config = dict(
    dataset='made-up waving flags',
    image_size=48,
    crop_scale_min=1,
    vocab_size=53,
    encoder_mlp_ratio=4,
    encoder_conv_stem=False,
    encoder_positions='sincos',
    text_encoder_norm_position='pre',
    text_encoder_parallel_block=False,
    text_encoder_moe_every=2,
    optimizer='ademamix',
    beta2=0.98,
    steps=8300,
    epochs=43.6,
)
Rows from block 2 of the image encoder of a small contrastive image-text model, named by matrix and row number. Rows with one number belong to one neuron. Each number is 128 + 32 x the weight over its row's rms, rounded and kept within 0 to 255. All counts start at 0. Numbers have three digits each. After the name is the row's rms in percent of the matrix's.
After each neuron's rows are labels from the 100 images, of 14848, where the neuron reaches its highest value: "colour at peak" is the nearest of a few named colours to the mean colour under the peak. Only what is clearly more common there than usual is listed. The data: made-up waving flags.
# fc1: MLP up (encoder.blocks.2.mlp.fc1.weight, 1024x256), inputs 128-191
# fc2: MLP down (encoder.blocks.2.mlp.fc2.weight, 256x1024, transposed), outputs 128-191

fc1.4 086:156135145140136141146076140151117138096110138096082090111093151175187086166143145104161148122129100089123119125084142170147186164181115138140176133185143148140073088106151118130169129144223166
fc2.4 093:191125118123079119098168083156119068164137115206133099142170090153099147076164104124113101142120178152131099124143101105104077209164120192122143200095123148133131136136119179097162124108094089
colour at peak: green

fc1.217 118:160132108116050141065100131123081092164155114153121123144176116148063188082149072147126170206169135160124170149158181132105188180154147168178148178142110134159101147115120147130157122144124131
fc2.217 089:145166153132142158118090125146135061123060184062102177110126101090167163123161110099128140138108159153169150171089085123125112139101147120132148133107160153111096150135155109088091110116082160
colour at peak: brown

fc1.703 080:089146130148105135125086160152121109157113146172132122180087166116115160132180156105127158123096141101165190142128135134165168135141144138145119094126151180120136090132129142179255168208115164
fc2.703 100:122129121108116087110207107145140136125089094094111068112145140177087102107153104097094132127097078147164128096090171147118129166141133092117116164140121155118095099163114131157192102159140133
colour at peak: red

fc1.61 093:151184132107076169088151143156151071137111133121139123192130144118103139153140129159114206085139088123159205082143174109134179177195137169150106163120142155161131149109150080143237123142148141
fc2.61 108:115134104082095071157195096096148146125125153141121076077105109087126107116096130126095132113133079116117108170128141103119050107110123088138075119138129125121059094082107177126152119159129114
colour at peak: blue; purple

fc1.83 086:118117112156092142161114120128147120144143104149102115127118107170116128124096140113155194175143154201093139111156201136071103095186148104124100151134124120127084121140133112183195123183185080
fc2.83 081:120132127140124153155139113187177168148075104131103127117132123164193161177141132118102086081096101097113104074035101131130113155149159086109150148085132146160156119133190083150121114117111095
colour at peak: purple

fc1.621 094:132150112132095192134129118156099130119120155163093122171130166155144175120140157173148161134119119185184106131147158146162151139161148147140167186094126118088138109213156159147140174205154125
fc2.621 100:061076106117137127160128201180160124147071122115094124105111174095127157089106172078106110073116122130118132116149093134182147120134050178062122130102124154130147113129149146175102112131122188
colour at peak: red

fc1.638 093:160139099148075165097167099145058110116103187147099146140136191160129204127122180130149164116139098203183142136123162166120170131177183145109158154106137112121123126167126109138180168197163151
fc2.638 093:071073084148089141126109148172166119132053090127096127097103169115181146113127172043162075116104124077112124114076107152156129143141128145126126149082164171174139057118206103155097078132126122
colour at peak: red

fc1.131 100:139136106183100182100112125155098113110132169141152165123135158143127167173129183107190159188149140206142200146124172159116141144176196133149141167138125143149100120128131117124119159194139135
fc2.131 081:109134081122081152106102088110094083137143079189130135169129063172121149134154129124145130204124108180159158097127126141042116156158193143187122208105165136138129089111138087137121154145140108
colour at peak: black

fc1.643 091:124110100143090121113111148182107139136134084126193193176142197153109092191150134148153122116141159166170131090110101123171135137144114163147122151117150126134160094128116118184116139109177120
fc2.643 089:060106096114084129157126141141132126092119142116144136081137105170144133098136125115171112118139128083149165099114150151146171110096136181169077089052182117158182084148184132156113123135166091
colour at peak: pink

fc1.748 094:177134139128109119109125072063093087120166174127132153162170145154063138127105135134129201114137123224134184174153141141095154122139148111095140148102116151079083207119104172132142162111105127
fc2.748 084:122137159136153137156127092101139136150086124098115137128080070139135104083111104071129179049100162118070102126130096093067104102169118114089079122096088133119164147106117142116145060143118088
colour at peak: grey

fc1.534 103:104149083094085169147127136167140166141147133164150161180140128139150130132125151122139129128143156170158155126134160145138161142156120144133140195106139132132139101139212105118115125148150125
fc2.534 088:107120141120138081132137157154153160084103112117113134089066138078138117064111110118124089108165146092103160128138104136145169155091075119094092062111170138102146128130154081123092069145078155
colour at peak: orange

fc1.54 092:110163146150156157174163121124133151147192168185141139127139174153130157133175156094187137138119116094117143141160120182167095120159159193129137098138077164124178085153144188141122160159110128
fc2.54 108:136141139091137089125170108170081131081112109161132127116117147154124120102200112158142084113126136154107122105065109080033101093079090098124099118141112075109223152158057127091123107116130126
colour at peak: black

fc1.580 087:126131117099124207143151138203136098088106129142147090171128157173091154114177192108171105103170095132096160127136145109134152134166126122145103167153111162076166052107152137137212159185193137
fc2.580 102:115126120099085136092166085142149087133121125151143074144125065140076122086122124046113151087099040182142105141125207131099110101153121105114064167128097066120114068098081159153197134158153085
colour at peak: black

fc1.335 128:133144128170105124123122111151116129159173163151138149163103170166144160167157170156144142142145134128167173166137116161177125162117176132196146107149147175158105117142142134154188184109150192
fc2.335 119:084143104088115095141185127119127159134146119103109113134108114092052139143089120129115162114119043150110123108090115115118124105186120118096084163128111131097062133143110162132123090186081146
colour at peak: blue

fc1.179 095:109078091113077134144087072157163118130108067135095099165174126151151158100118149104153179132131134179139097118121172146080148121182145114123103214144114107108140120161184136184115146156179101
fc2.179 099:125121133110144118139113115070147190170097155121097075105058068167125130147161089126091072085141118068089108084109135137153106132113145102121154088106113165191125109135156091185125183153183112
colour at peak: purple

fc1.713 106:151128108141112127116110150140108138138091122105073118073147194159146141185118137125101126137111183108142115150137132154176126188148132123135228159162139151181103119131161150106145176111206157
fc2.713 094:136138148114138112103141163133112123124099169117193132091104063126115057054154052112107073138161163118096108068134112099082113120078129087134111058102110099091144100110076119099129106118061075
colour at peak: green

fc1.540 115:139132101109083125114127109175164156144177143140129132144175148157086157138155109120122199156152160205204182129126161174151128132129155148138163149128079111126091095141136136200157166172182136
fc2.540 076:072128127162130132168182161136164147200131144167159195098137122127154136143142141137132106122115149127174141089067119121119121131127127152106062076111129112117105136199101111151120104141066122
colour at peak: red

fc1.374 094:117100117137124134109171135171082128079145236156192130123184136118157127107196176149097149182131121154197134151153173171090159162118139133171135134163167079098180125146103138114134239139150124
fc2.374 089:138142128154142123053115168122056097165153113097168169197109151102083065114106158133173146053140135130135131157152113170109132201115145152144141101147140123135159139105082090075096131098102143
colour at peak: purple

fc1.759 093:153145117127076105109088143092095128130168166133113087147113124169106100146112139157115164147122159172177137203145139174119200144133092123140184136138120145128079115148167129102162165114162202
fc2.759 087:059124098123078120138138089146096153116159139149095136122145072141132102148107119148112105100130112094125114067070119088101085097120128107156072134125150098105126092119141134141099109144099054
colour at peak: green

fc1.171 088:166145136105143126068160132116128088165077202078156118102120127146107171145133137162169132142162120188168140147090179130160146168158195169138141124192114141124108189139091100143154132169138136
fc2.171 098:101125125077084085109059103054142058162124139146123130130071095139139154089092117123111120165099164086095131157107138133167150149101093111132074094087183175168110118088131120107127120135102100
colour at peak: red; purple

fc1.622 086:156155124172119143147110177141153136121132071144159108135145091141167108187134150164142127212110131139198122144144139103161097197138159114176141116143152126157094116147142089130109149171152176
fc2.622 097:094143113122111159112098065092133070146120158166145107177114103147130107137146144102129130073050067122129086159108114156139079135167157113157100168097110125120129123095157125126096163122128046
colour at peak: yellow; orange

fc1.431 095:142131120192092189144135168154109142136088109179123111158165142186131189140140152130114144133158171149139118084095187131102149171152243183173136182127139167178155151206121157179147181131110151
fc2.431 092:088089139099109108074128132110042088162113098153079157106115121153166146080158183174155131117095093113107105149106076125107112172170122148112107142117153157152142127148158181142099074133032154
colour at peak: green

fc1.136 089:136123097189094137103078102111085121172084137138114129118082153111167116147193119134120117157110140130178137136129145207163144131111174137159169109155170095140135147163122129138091181158162151
fc2.136 098:079122059136104116153179146158083145108133128134091150117120126078075127107089133124119119072146042076086144125128176160101128127086180149153073194093157158163144117165208150134117092126168147
colour at peak: orange; yellow

fc1.104 080:151152129110132172166143183137115109071146171123130123122153147124160134094112143203183170138160164154154224135192175100141111144163108180140130147168132134046127154137150138134131127237158132
fc2.104 086:077091116125071122127126150186164094113100104169129125129135114154098100130103122081108171164126144134067137136102109137133109095211043146083077159092152125114077066119133157158182104179103098
colour at peak: orange

fc1.764 088:143130109118101126129088143109168116137117130118103152191143220150163139159136136168132147138090167136169166164114140158178172158136118159165178153142164153147121187101141121102097196137190195
fc2.764 087:130107133107089111093131109139117139083102089117157136105133068145086093141130131086130078118163138085079146043092115108077151104117116101086121123107147098116113074088174103115115046120136085
colour at peak: yellow

fc1.479 099:134136112111097149136113187096143091091146141170107160171174146122170155157113166165166164156142134136100220140153140106133107121161103172119112127156144124132117147127124144118120107191146156
fc2.479 109:101107126135065098122133155144146142068132086194129145159184120162104103111059122138127120179178158111080155127171099122129091133174072156091089163095108143060095107105161148147136114203112093
colour at peak: orange

fc1.504 091:198149104163120168147147155177105137064120101136092111097179161122102157188134119139183123167160115161124144116143177143130132122112149165159177173140149122121173104203167145137156115156215172
fc2.504 100:146139133109109097129141055082125097123088125119127097074073043103123097082091103123142142080068097116104110117152073085165101103101080151114055119069084111113120094096103185106122107123104108
colour at peak: brown

fc1.421 093:141092112146128150110142150140098174172102078092168125116105098099104079147119116111177131119138106152164090136168174141163118106122148139100142129174087113101102063162065128179120127072152185
fc2.421 104:131098118171109151103136189169129183169112070126166096107170111096089094147100121090119069095115085165154085110120145089156118150160143123097132156146066102081086073130124098161135135107094109
colour at peak: pink

fc1.193 083:155120118136127118137098130128100162114117103105146108110118121132172115117128123131198179157123132156185127195170160131149124128129143152130126126100100140125083101149142192193143116090116160
fc2.193 093:122090112138111112113164148179144174164104075163150087103132130166097084123139163095120086102104113128110112147153117106132100136158114133091102128127073122101096077178150126176125106105101107
colour at peak: cyan

fc1.564 095:096109132151131161150134138150173146187141112190102127084124118099123179180135129117107119184107133101119125087132157145142066158116144136161150125196154133146111113151135075170212127118156115
fc2.564 110:122143128141111124134167117174072167148155125142097161157118174170169152171149113182132135123173078164099131078045095083101094145180162099121142135118084156152109171137127166158179119138092124
colour at peak: blue; purple

fc1.257 090:145125067122061109120097058117083129112130138087104119115148147166129066129096106118130148121170146075173149169118137148147169200114172127200198159103119165129081096101136125127109193101147125
fc2.257 087:118120132105112100117156122167100097094043106063067112127155119133104131093125088133104120132146079158135136107052063119097111141154082127097108131128108136091076129153085161163148123148082160
colour at peak: yellow

fc1.141 164:114116075143078151103130153145156112141164123137094141118161198162128172140101141129155204161147112185171147190135170176143180148191168149209138190149127195137098144187157128180157115148125172
fc2.141 098:131142153117145082122136126156148149149065154140162134205149147143153069079155077176102093082111148084083148106026129065121148170108111106173099083123116152098145176126115116118121106085077073
colour at peak: cyan; blue

fc1.338 090:113147149160136138155129123121167086167138153108093104129083133144145144136158135133158108126143133116126144145075101156190087141151146149171156100145078229104112100154145154155138171153128178
fc2.338 088:149170162155167164127094097160136123094073181147132079148083138103124095106188153121100099081078059128100115177152069199172068134114159108167124090185105176071165132139172109146123194144137169
colour at peak: black; purple

fc1.546 074:121119145109087112104062145138157078108137176098131134155068129127154184134166121126174176146142146124183152130137121188165208139172117140154103123142174137146083157128113134141255093195113160
fc2.546 095:102080105129102118065161125146115127164104088177129127153137067131065142091099130109075110171091118202167060116140116150094107141125150094085084157114128116106086090155049132120175129161086114
colour at peak: black

fc1.743 104:128103099125118127127102112108150171165107160149125186185139172173124130116090119145109172136169203185138116152142106141129123151097163157127198158115106177099097198138123127136157213103107134
fc2.743 107:046064142113135137110141127162118143085104114099117126143131120143116097124146141070130094106150124104087156107079069154135105121160127106066153113123125142088124110131184138182115064188120140
colour at peak: grey

fc1.636 099:123127081095052122090150077133138107146138128165123100110188142245102139136159108143145151190148129137120138124103174178105157156214160151168126182168077148195107147129169158190177173184173112
fc2.636 075:122114097175149149149138140095148167183098070129108151052110082125199132133125172090136070137117158097130074143126125083100124168105171163090157175093127149227079116113170092158075097137075113
colour at peak: purple

fc1.572 108:166174160171113112115138081123187135177156120183090125143123134158082159162146118145149147152124096117140116154125112172206110149154154159144133156121071202114092110176153151157137153140142199
fc2.572 103:118087126159119147100122181146093125093135145120135218144124118074118112122105124092125070196143164141133101120188121180139072160089151091109118094089141092079121091178120086095075109125084095
colour at peak: white; pink

fc1.730 089:131099107146113177103142130146153070089229138097113169112190164143133155185126110124157120205156183139148186101116180125154125173101120193159179234132142123162103106153183130129112119130123076
fc2.730 080:165122084128122115148130095126196134113112117133094111118180154102159143156085117117143163144120131170139165129074155090120203053128105137103145138115119090086107139114074130118110076124159099
colour at peak: green

fc1.267 089:129142130094124110127149115128135131132138109145186219173126196138123123133148098168133165078154140152137171103120104081131175149127110138128110146098144122122177177139128102127094097105117160
fc2.267 105:075047055076085100086119098115091085104120136145152133108156115132123091145123155142141084115107091072143126174094143191118158139125145159192098126120174121160126119127141104102106129106137115
colour at peak: grey

fc1.303 098:108120137141141137163139126146186155109118132162109081135115121164173156156174153111137132128114100102085132132098130177195090105148141156172116107185088182106157088195164175154130171156146124
fc2.303 103:130143166118157122138106058144127104083076138106082047144129124128120116101172097147090117061055054121080105186151053189159088085098144107127146128128066160080157136161147174120136134162137162
colour at peak: black

fc1.671 087:111134096121102130098192094158160153141175151164096124090140152159115215108104116164132152148086102127162099149155134201153141159170115153124102221089104155206097143212220157128128069150137118
fc2.671 094:088141132167152154139169106111138160191119157198169110152143101156105115111106167133105118093051085142107099147159138140108097132157149097087091119107074148113129139122107165112141122156105102
colour at peak: green

fc1.69 126:131140124184105169111124114150082107139137184177144143105119166151136195144151183153153143152121132123135134130143182172134095177156144149165146149146134115201129116141162145132127164111175124
fc2.69 107:154162167145149140160118142118139136166131119116094134106154110146148131181142109091145152138130136175122169073087085033089145089142084122047151106139100103124073135098096102138128121139070129
colour at peak: cyan

fc1.567 154:138159105138092141150129118165157141164157115120126103100204123176113161190141105146155142156128130166148144164076125163163131125167172193185145177146092188112116143200150189160138130160137148
fc2.567 108:102133137150127133125186105125158128123099125164170146165162091162148069128109093107148103142122112155113127047090147085087127102125120096063110124069069103066119110127094084137121106119105061
colour at peak: green

fc1.443 121:166167147193142144090142172158174161163145134111149156124140135127112165130141128149115179171125162176181128134188167161198128158116183149155126131118103136141150163169131112132161136121116148
fc2.443 088:093083088072116114091144156119106145124119098169158090097051070091110059098099131120126067136135137147129160127196103120125100113088098108104085097101127124129138099071085112102080101142104167
colour at peak: blue; black

fc1.215 097:112120099129108158123148144157126131097153148172119148155111142137115170121108159224151113246113138136130134163139157198159079187153154138156131195162099183134081134189164123139118130193126136
fc2.215 104:053121104149109150149162118133179120169123150229112138154135121138137155137113207111094136114041098158113104152151094166109092155186117117080077155087138154110091110129142152114127113159091110
colour at peak: orange

fc1.154 153:152129097127080131080141136147115151153138109114128141146192175139067170111111123112145181113160150144139174123141198120144180165141190203144129148111140188132142170167106133153162102130128147
fc2.154 096:109148087121125126111176097102073182147162130138113122180169126152111132109121131161107105148151089099156134101133112183109154149093163120145093108079133160143157164195144132175127121130053085
colour at peak: blue

fc1.579 111:086083063104104149123130139150092125145131173167116159159177168185129178132151174159181197185127147255178120159157188170083179152200190183139132162136099126167136188123103163138142183140116127
fc2.579 072:168138128144175137107111102085119134134095130149079154108072130131122150118120098098161133137141070152091110110155066095127100129139163102101153155139027137080056125121135118158142152141096129
colour at peak: green

fc1.686 106:127139133151123116086110160142151163141124201105171136151107169159132124162132154133126152135120108145128160143143198213135158190193142115155105117152164183187137172115169077128114121131210137
fc2.686 109:100123110110125108100100174134153153110085097107142143127110159089160063136086155066115112144086146146165125122136125113134164156089114074127108088127211055117142114082111045127115103143166138
colour at peak: yellow

fc1.129 097:207182175150158156118156121160192119150164121161154142150157175122100169151144126157182127132106083132123164159134143146167096150134149130157149142173082156110150121177123126126140140118145185
fc2.129 087:095093147088139094104198087124066136112096121107132175084083159152085116086120145089121078104119096107112106089091119089064096143083105080070093098089114076112158093127100105123118098103149142
colour at peak: blue; black

fc1.560 104:142125127152131129088085110171151124083150132130149156183117189124139170138137170137146125208127125136177113151097105204171107141112187109115168169156102144085085128138116082177136150164093190
fc2.560 112:110116119129105111124140105105096136141096146149082166159076108162111135094138127128118112092091115084115119117111082198120103204157150154135087112075127201129128119162144148161121166178095131
colour at peak: purple

fc1.377 086:142166141189102139149154126136101085152129125152069177079129162142132157114113157114129170184136174162153154137122118150118116132166161144092180137099126097136106125160110176134186129177137160
fc2.377 093:126152053105080122103144085147154142107112103151145116128146126150114103135124096087154134133165112152164146087079145090067175115068133147152151193152100110105131109173140144170141113142153136
colour at peak: black

fc1.530 090:100146093157102134133090137150123133114069157159128076107099144148162155119133186101072134116148125134114149163162152164163153176169150108173162132148150155182148085142199124133112199149142175
fc2.530 083:125097111090110091101127100102115121154110128161153132131112138149172151113111151106119075082099174094129092153080110111094113194155132108144116144149141105193154119030145073090076104106149035
colour at peak: yellow; green

fc1.726 087:124147113132120133178190126126142142119121189200133096155192099165114119143146157153140178125120117158162149161170141148120121139183119178113138086111107143085154103195091208127145194175132122
fc2.726 082:127157107151141172155136154115134108122093177121086121122190076054099136156081137071159169112122086143150156157134161148097124024124160129125117103158141099107087122092069140064092066170139123
colour at peak: brown

fc1.400 098:122147082122084155157092189118159106086149105180114153171123145095153164139106175134160194146138136120096215148163148103160119120136101162149096127143158125139114120104128135069036121159142176
fc2.400 126:128136109138064113129120129131131140058130074158135163155212125136132121134044149144149109146168154087063165139156106119105133113155112148128077162078139133088114097086190130109096095153136091
colour at peak: orange

fc1.571 099:137157130139114101101130112161191171135108095131170149120095121121108123148144090086092150154139103130105178102108171116156130147128126138194105114204170117153163174145109089158114112134161106
fc2.571 106:114151119113140118146141129125064147120178142114118142169111199102156153183104130165144120088181096121061145088092120064129119105151142089115118121118145125159107158054134101095147085109138126
colour at peak: grey